config = dict(
    model='image classifier',
    depths=[2, 4, 2],
    kernel_size=3,
    widths=[48, 96, 192],
    nesterov=True,
)
Rows from block 2, named by matrix and row number. Rows with one number belong to one channel. Each number is 500 + 50 x the weight over its row's rms, rounded and kept within 0 to 999. All counts start at 0. Numbers have three digits each. After the name is the row's rms in percent of the matrix's.
# convs0: first 3x3 conv, stride 2 (model.blocks.2.convs.0.weight, 96x48x3x3, standardized in use), inputs 28-34, a 3x3 kernel for each
# convs1: second 3x3 conv (model.blocks.2.convs.1.weight, 96x96x3x3, standardized in use, transposed), outputs 28-34, a 3x3 kernel for each
convs0.0 095:505546460513469475560492497434471494481487466478479440495441418481444441486440483498526493470486498479500518519452469528491497536519485520508550539533550531535521514520500503504490485525471
convs1.0 170:478553484492570562443456466474380497605537491565521581534413555443345555437393542558418469541487472477465448533521519464493504520490510505442556568511485533469479453520410430532439419461487
convs0.1 100:499517536496478571482568553483450426521520492563516449543566512530495555461547541465544528521470519536504515470520439504524446502490439400499580538492434618476317356525492481541567496551589
convs1.1 089:461471480406497559530484509460439489409542476505492445563498533503477437498471562439562517485610479566569444599495434553500447552504424586500426506543559465502449499472539517455514579465535
convs0.2 098:497461519536520552382386538540525546527494544471515510483489497537486455475493462523540499473521473451515505477459458527470524468495545437469471429594540478488443598605538476506596467405414
convs1.2 091:544502529508500538472490539517582471414444551450515524545561524506500571538495598536603491502454536430495540487514499530517422560535436456456550464575464529365484412493506517525553479506534
convs0.3 093:428422523481494491517522602445398463526491531532478471477452477500496400510517489543486455558487475554502509451457489554529493507490478433364560533536585521605571453509491495486437560569510
convs1.3 101:468545444446523581507488476446469534522553515579428573587569508476457479474544507489656374470605441520516448504503445512532476449476471624473618498567434514495454484520448542481597498485589
convs0.4 092:515527575487454438514516508525485493461508559483536499527563467461492441455496512584497536510504525495499533426479486431463448466482471587513538445343375376474393678575567635591586557561478
convs1.4 108:467561508519475455540532510509577506539541553575494375481535597508563429492472514559583460396474523414568405518557464499493484473501465494516456520416509527484441446491502530553511512529441
convs0.5 089:583484562516553516466475466403475528448457534453474445536482498522482483535527425614511496510454504495542446400485559417494515404437450526672498624537470564544527458506530471425547518497548
convs1.5 092:428463525532441449411500479501454543510481485552422487515572476424467422533488508466489531463573503481509476529528457514472435475464399601447499492530455521492414555426479548433528611476558
convs0.6 115:540522565486574485467407516517549513529511480554484518519457478467555469552566505459560532508496454507559424514481548476495576483428419648496574451455524522520409557477591582524481549513540
convs1.6 109:508427493421517511483500512478445578488528506546647391534480486467532490478464570416519522526536498495526453520510474487432444501501486540558461441503485504551470528487506525461468622486514
convs0.7 099:581500535525504477614502534520516516436507562413489590562589541519510554528501527499516563502459463516422447499454560467484518504469549483553622574489553509602547614564526545480490525566473
convs1.7 098:493470499512540464455469495584493432516483513476480523480414501497502495438548505583523530542574475556450478528572530543493529546493475466414559498513542535487455531414571521473482564496518
convs0.8 091:539491526550507434531480442535475461468500554458468588553499504495519499525458481545570515498491507550441486488475519441491543370475513519457392539382444541416431534598700520477548601526588
convs1.8 089:496584512468470468507517473517599407589563477533506546487522515520432452539448492558529503527466491580575439577543432496511494538507480516548379592500516458474424450613474439492509506490545
convs0.9 087:434501463534493450565547512493491494476543480506623501485477393543555387481471473529457484506489505495529512493505453462552536522483524522564524457548460488535443606494490540546498573622631
convs1.9 099:427493488419534385500544518383542504510616480587575497476524553560494424561528470589526439489637545461614467543488422528452467506513485455538518539480448559486428454499548595512525553540473
convs0.10 101:514509562553518578544543527436462462469486516460534497434453387493504470462482461571555531530551530437510497481424445508572516438456498447491478527422516429411479421440458492503530457531503
convs1.10 084:499508482459532465481511522527505530439494641532376552536568498531538495479491481510458491557539418545523484432557584516566609461547526529511556488528466471529480476434398504498471514537484
convs0.11 103:487393292427467466507433561484418501506494462476459481484448517485525535535516462518444463510562466492525424459466445418459525491456441562446432463422441458432452660559516614472552446442493
convs1.11 100:441640522491555509412436492529576564579467510532528483582524488477492486488483543528562524520501437515450504518459518494488519446491500511414516532525524489457478442504455475518526447428461
convs0.12 110:509619492471587534519480551562445509550462523548464417550473521563542490463537483512470506456524513399518478579478470524534513530500539554591451583452457543416501545447452518589533613561540
convs1.12 087:452474458511453469504363512515488475516523518414494511459456519466585545516461495518578490569443532497493453491554440574490429553563422472516429543507482467517456593501516497554440491536540
convs0.60 097:575507580573488439600528449495544524555530500538492479527497468493520498457504522517558509559537471487561516471474497527482512546527517435372440580531544560590554559534508524495460442465558
convs1.60 141:536452603454474549524524610433519452485474519550534533514425436512434452471512466487491546443494580481513479525522485499478472489502457512486569457532532560509498433481520489522552475514570
convs0.61 117:417454558453444497532601587450477473409540502490489499472489448523483650599517560481533473551593623495480565462535510446405502458508553533505510568551575609624558482476465452438481465502465
convs1.61 095:509475427461464486526492510543419544526392470551493495593510424426405499496467484493529477477500479457504379466453475482486487496530499521451562540453482485578572517475446635387500583609484
convs0.62 096:434520490457523540575450490525538534515456567482504509544512465474540463586543533498503496555537532416545502511475455459463490467564518511435483509544589477624593513493477555549552420473458
convs1.62 069:537451422480481472469510445579496476589477660410470471517492514576426567546492579530438566513481489497448549559551499542522462506501478510382508459493408514511532507381523608517457442465482
convs0.63 105:494520457463576553462456482470491488474576516437491471445519458363474454338417468484541550511486518458528509437487582484484527504487516402525470479526490483586572469443575392503503477427509
convs1.63 101:502491565582491505525509462530557582490522605514511475496505533496503525512545526505454467499511592486425491484533419507536444533540453577496523477533525502577527524452559586491544542528429
convs0.64 091:476462546484518460490494431479459560544559514514551456502540497505495482520540475475471483561541480509525455516440474450521511491471505469425411529452416480483419446576585533522615628558559
convs1.64 102:465530486459518501470432488712545561496499452384387435475468514464512651536517578526522444492562458494445532514513476532497491491474485498521549539498456563462538510549492498477516467560486
convs0.65 092:555460465390459428454473484493530475507480436508491468604495428512543573447493504487540545531511513447486461490529453498468492486496475537521446499541439552517410457483683455459540420502435
convs1.65 097:578469559556462497515477516607619452441432478438379478527523576461523593584484543548445623565588450471477388478550437499504409512509401411550502509546434498563507496583495501480488508446451
convs0.66 092:530505447556599517475541605541500514575490484516540536509534522445473511404450481515430448478464495506475510505522539522484467495485448464481460497533478513533506473442502569477444526468490
convs1.66 104:516506529481532548548525494466563435552447527492498375501493591508489509554531530520500468575389470493451447509500516503469502451485527561458483440485416486519525555489461505552460380523521
convs0.67 096:586526501561565462475534479474471517497446538432457507492500589560481534578533499521439431552470424571489472451497587457534517470475507472484432508527450536460478437499492449416499495476587
convs1.67 091:378535575449551405448530452558613546555488540598502571481420517538460556523570485466466458482488463426481501518504350452522355536470351521495445525464573400448529513559498544477511556466534
convs0.68 103:499460540646520484563553505539513520512523491495534514483504464566448455541510466494501475526464415515477411427493430495521461534526478554459462656391386510446353456597559493489406462509340
convs1.68 101:535521448484445525463482474449528504496598445639389511570619551531500489550507508520438425422536464508563469484470523518472458482455435529481424568492513495514395457503423502494479421503591
convs0.69 097:466467474530486479500469418551490485529447535564508531472533499476497372508449520521465475470474519430507513478491556487463507562532478585521366505440534501559617566502509449529497475399462
convs1.69 097:442530539460572472439503485448510504578497547472414575455432423427464543507447471394483441423630393468593451532513542491471556519502477504508542520413468633487562501445498495462518549512436
convs0.70 105:513497495467494513482460469512506476508528486574560486488535537521589522459469516496474580434505527452522542472516460503556525508550550532534587542571504605489466480516518494513515506529579
convs1.70 103:586473424482520413516478496514460504522437635534508533526547515409371491477425531507536478476459450459592469504491493514457490516507466511513520532476496473512516402462425499462435548454526
convs0.71 104:423456548479462475513513521491438452512529509469508497455540489490551519524513467449489430506503490458519465505518530438552554408605565482405517500540485455488508491487416540496545613551499
convs1.71 080:513471531542590495511584448422532535521511529363535348478460546488527546563549550562466495530524496545545542494491496518528536502498554470585428462499541427486515582511429566517495529507534
convs0.72 110:465447456480506561518465603504507531499530493492532468554527502502467406549512493487559515509559548558581533510520542460503486450542535451457522494480482490467468563571499480468562470457440
convs1.72 098:434500621460469676555486539509445592482554516550525464563517536405573558519559497501510553491544445500496552492529510517493468514573440465559531526517448576473500426408497482474612496542459
convs0.73 097:408505493496516488587497553538506557520504482468456448422484504400484542463479498526513516539439444486431517418478460429438499420452495488423399539536518474451476402532504503535475415465512
convs1.73 095:469527515478446558523454448356523557484500403602439459489505615467495567519484566470431523446458512456528577530551370548498313502504369481485509527516504485592517477501479476527478452493489
convs0.74 083:502472502493436484556492532451493459491530451578554525468467379469505499454523531448488422490492476500503536445491479497468468517482478420455411496477481521427378473475487498550496541515546
convs1.74 103:479434476477453448500536522512532570416616455462580379415423508507545550585565496495472527476514580488436512494509460525485486472490506449504534464431468466489521552476484533531511499535448
convs0.75 091:478473471458464444498409438492428480544500538531467528550517470422524523449486493487543538501513471516461516603511462650525501577533468600537614549489576529484507527468464560473450528456404
convs1.75 115:520448506606523502515559521392527467455528492567494426471616565485529515526515491558493532520431363598508466534543450512517449494565441564397526520457590438450443501489478461547474391495497
convs0.76 118:535460509559516554559513509488467531512438517474468488470579498471534486535555520512421520521492461495489489443530551443559564537571580578481444421500468532504479560468421488425480473451549
convs1.76 079:456536538670497495409529544435564464518443388449498480513530528445478481510526517654390565572497408523496436506577462528602440526524408569446582464497520521499503547468461550507546503502599
convs0.77 102:438446539423442471433455470431499495479522533455536539488464441444484433461450497530463450521479536549465469490477503478522474469455448514518466498447489575590450541538578457512488438503515
convs1.77 116:471547522553537596473480471424512525551414410472451456500503489443528584494442430462607514499545477551468505522525501527543512493539525567581514519440460539497507482433463484460544501569505
convs0.78 109:594488472542589433589555489500478497492526542440447483463448424548563447529631511537492447538468429499489503464511490555562467499535611527459472498475571498613591446486558482510561525542428
convs1.78 093:545447587451531511532607525586348443442515520474657492587470461553452499493507518502485566505521585438503494590483489560430529475478485412494520534538445562512549487503492553511494491557523
convs0.79 117:553549467555532508490428534553540539524627545448562491576477508544495535452531525519486542536542518489537539544495483537483462564510436546584478467521477540515489512610497590569563590569496
convs1.79 106:562506466524500455481516545521368491551464550586512438518562479506409453482465475496523493498485494500546508495495470521481486517457488479522511517483479525520510482483491562531448571512511
convs0.80 108:362392461353386417338399376530565551559538534569562500445473456495480549497504483509578502577532507545519496523535528515537523473501495580587559563523525620546451579525480536495496597589481
convs1.80 130:545556516480489525488471486525473504382499457431573454481462460511536444487448539551488433495468473478514497506515539508485518501497483489464499543519506560519521493511458569542492500538549
convs0.81 111:513506523489414517493549576489515511508541529431458467458525384494487450445408518579526522610568521607631491452464564459439545526464525411495581481546540534471384461438476565510575475463533
convs1.81 081:549526499518513561503565467522449563576508586478487501493462515575511412465576516603443535521457468496535463569567475570498496557579528486543598530499556528438502618499490489517517510512526
convs0.82 080:536475560472429489516498489551489624461456576397405536498509603510435507435448548553476454566469452482423452447485531445448514415473570531406554461427540504489428522555494468518484570476472
convs1.82 096:498529510547415507547430521385504512492519339678456601450468609471498524490523581449578510416419660493497488478580468466537386533530390447457477515501541495566482463521534480538422436508407
convs0.83 095:568522554596475525518490577501474440546453470553544490542477491531500447561521489531555491555514556597520522489462418480469411484499377431446536489505519507533510501528462452411462523442482
convs1.83 088:526503427368564414487545539454457558455363456453507463528495488537504414393521485495512430492437510528500470483663584515581591462601540434532570453485477468487541486440446474404473536546529
convs0.84 100:500542506502478573465451504570503545459529531479476514467502514419463553501455496525517542485485578527479543473495471529510497495505445552522425552508404516492389534562489407499439444419449
convs1.84 091:511473464518487467572480559509377514400435446460468464463574560450478543407470414518508520570429437597556565467525528518528473487527457505478506447456543448492526517526528525474454512600526
convs0.85 123:471459519538537436477516519558593508490529450498523536511484455433463469510507502481493480485443477431501556571552529511591515543562513532507534449523546412530495619602491522523382475482426
convs1.85 098:515536491493547542490508452453527501627428463571565457654559506545484532493470545531496629524525539500496435524489539508472534533498528498357542504554565443497467519522481506472473453430474
convs0.86 087:437474611434500549439420508465451546442558579433485501506528589428444593410418504497478450481513445473488456617578601596573608484517612669644452574466443519374473513557466447550524539539541
convs1.86 093:471444571549379523497491495471466521531509529401573453426502492471544473522550477569505513514499483504553557495471489532526450526512491532462504480522619509467495525479485535512457498562498
convs0.87 100:440478474499495452475539425477513551416445472460499419529484459478512462496550490502517494502518486501514426532517474460481451441481470560582575479500539527550625506489575476438521433436508
convs1.87 119:414573472470539531487557472512446440517480489573459502521483508494532491521512550483502435413584407515462449495519407490511420516486424418600502533483448515452492477512519481436596491487522
convs0.88 096:552458496576465506545450563486450484488519563437487536476452462474494473459517605471540516522459495480439457514464505507514571561575604534579514482508645516533536531509540516454414594441426
convs1.88 100:514417642468460534378467504563496454486431471569396483578540515415440512563456490373584533505498540506506494493528466529465506475477502604470560542510540522527468423489444485490583417506531
convs0.89 102:515508526506580544528574476492488520389423566457477582462523504525432550566470494480514498443454540543432508489493482530528525493498496504508412506451388553482557459533462495530474467494467
convs1.89 097:515464470515483457469504509481531403500479444609446427520522579555459349536451491467474497495542461508460467512436476505483526531539488553511560495416556519503433521495515522456465509555465
convs0.90 090:550530480480490466518551502467475469493484450508535497515460466474474481484491522587600566535497511467485475477540537503504614489527551484505422420477490444535540503534503517518489472472422
convs1.90 078:468458540520441433535521415533614542459565449426440403565403556607462419551550539523400581496504442482463511603546500546496417542498441493482527528507546439549447507471539462536552531497561
convs0.91 103:462517514538537428493510427494504549495447548501411542436526456502567447515473491410515567537529449481380410458537464505516526454438520523588515473456515444467588423417527448545621465531475
convs1.91 099:495534528461483515462516538463303383496606481535455532478520510570461406502532514447517566473549441520455435521473466506461478476456478456514506516535521515492485440524490450394457565480488
convs0.92 099:542579558515500502516493549489463411541471421490455487586496520485545519393548515563512508605579567538579505471499419496489464482484429439431443464430451551486488523454483473488387512419453
convs1.92 102:563423461460491499507527539425572523456562511393585505496505495562528434506534461466443581490493544592425535561474421574452456608482501500474555448515537520433471561410492540517511520489541
convs0.93 108:464465488402452521393407522512605510508604551525537485464494565530486465492526495452534552528559573558511543501491544493477484452477479534441404449518470430508519503453498490495543496450457
convs1.93 082:488521388495464426482511465597490534593554543511473491494497534491500541398495545455502518475539474542440519601536505514468528500583503403486498491518526487544462538474484557439522580521490
convs0.94 092:598512483589487483519496487537503513499466461419461424493462486441510506480487388568548605622560544545536581448480510481505540503428526526518464501548418520537472533469470402473557501498525
convs1.94 080:516567565499478493513594530425475557492459565442462457537537380493421453455483513530497501528466526542408488567669573546627484517622511457544528456514550497450581455495510521476418436537457
convs0.95 102:464385501516481535514490473507526428526494476493551476452491467551516483505487460563530537543541495537562504470494473529498539521476536529436416460448469404400386445513468562484456581531410
convs1.95 102:518523490540470462545492523433429526530481672386542388465610562477519480517536484360486419510528462546521490507622624512579543494620583535500532507517531489514538541443525513513452454437429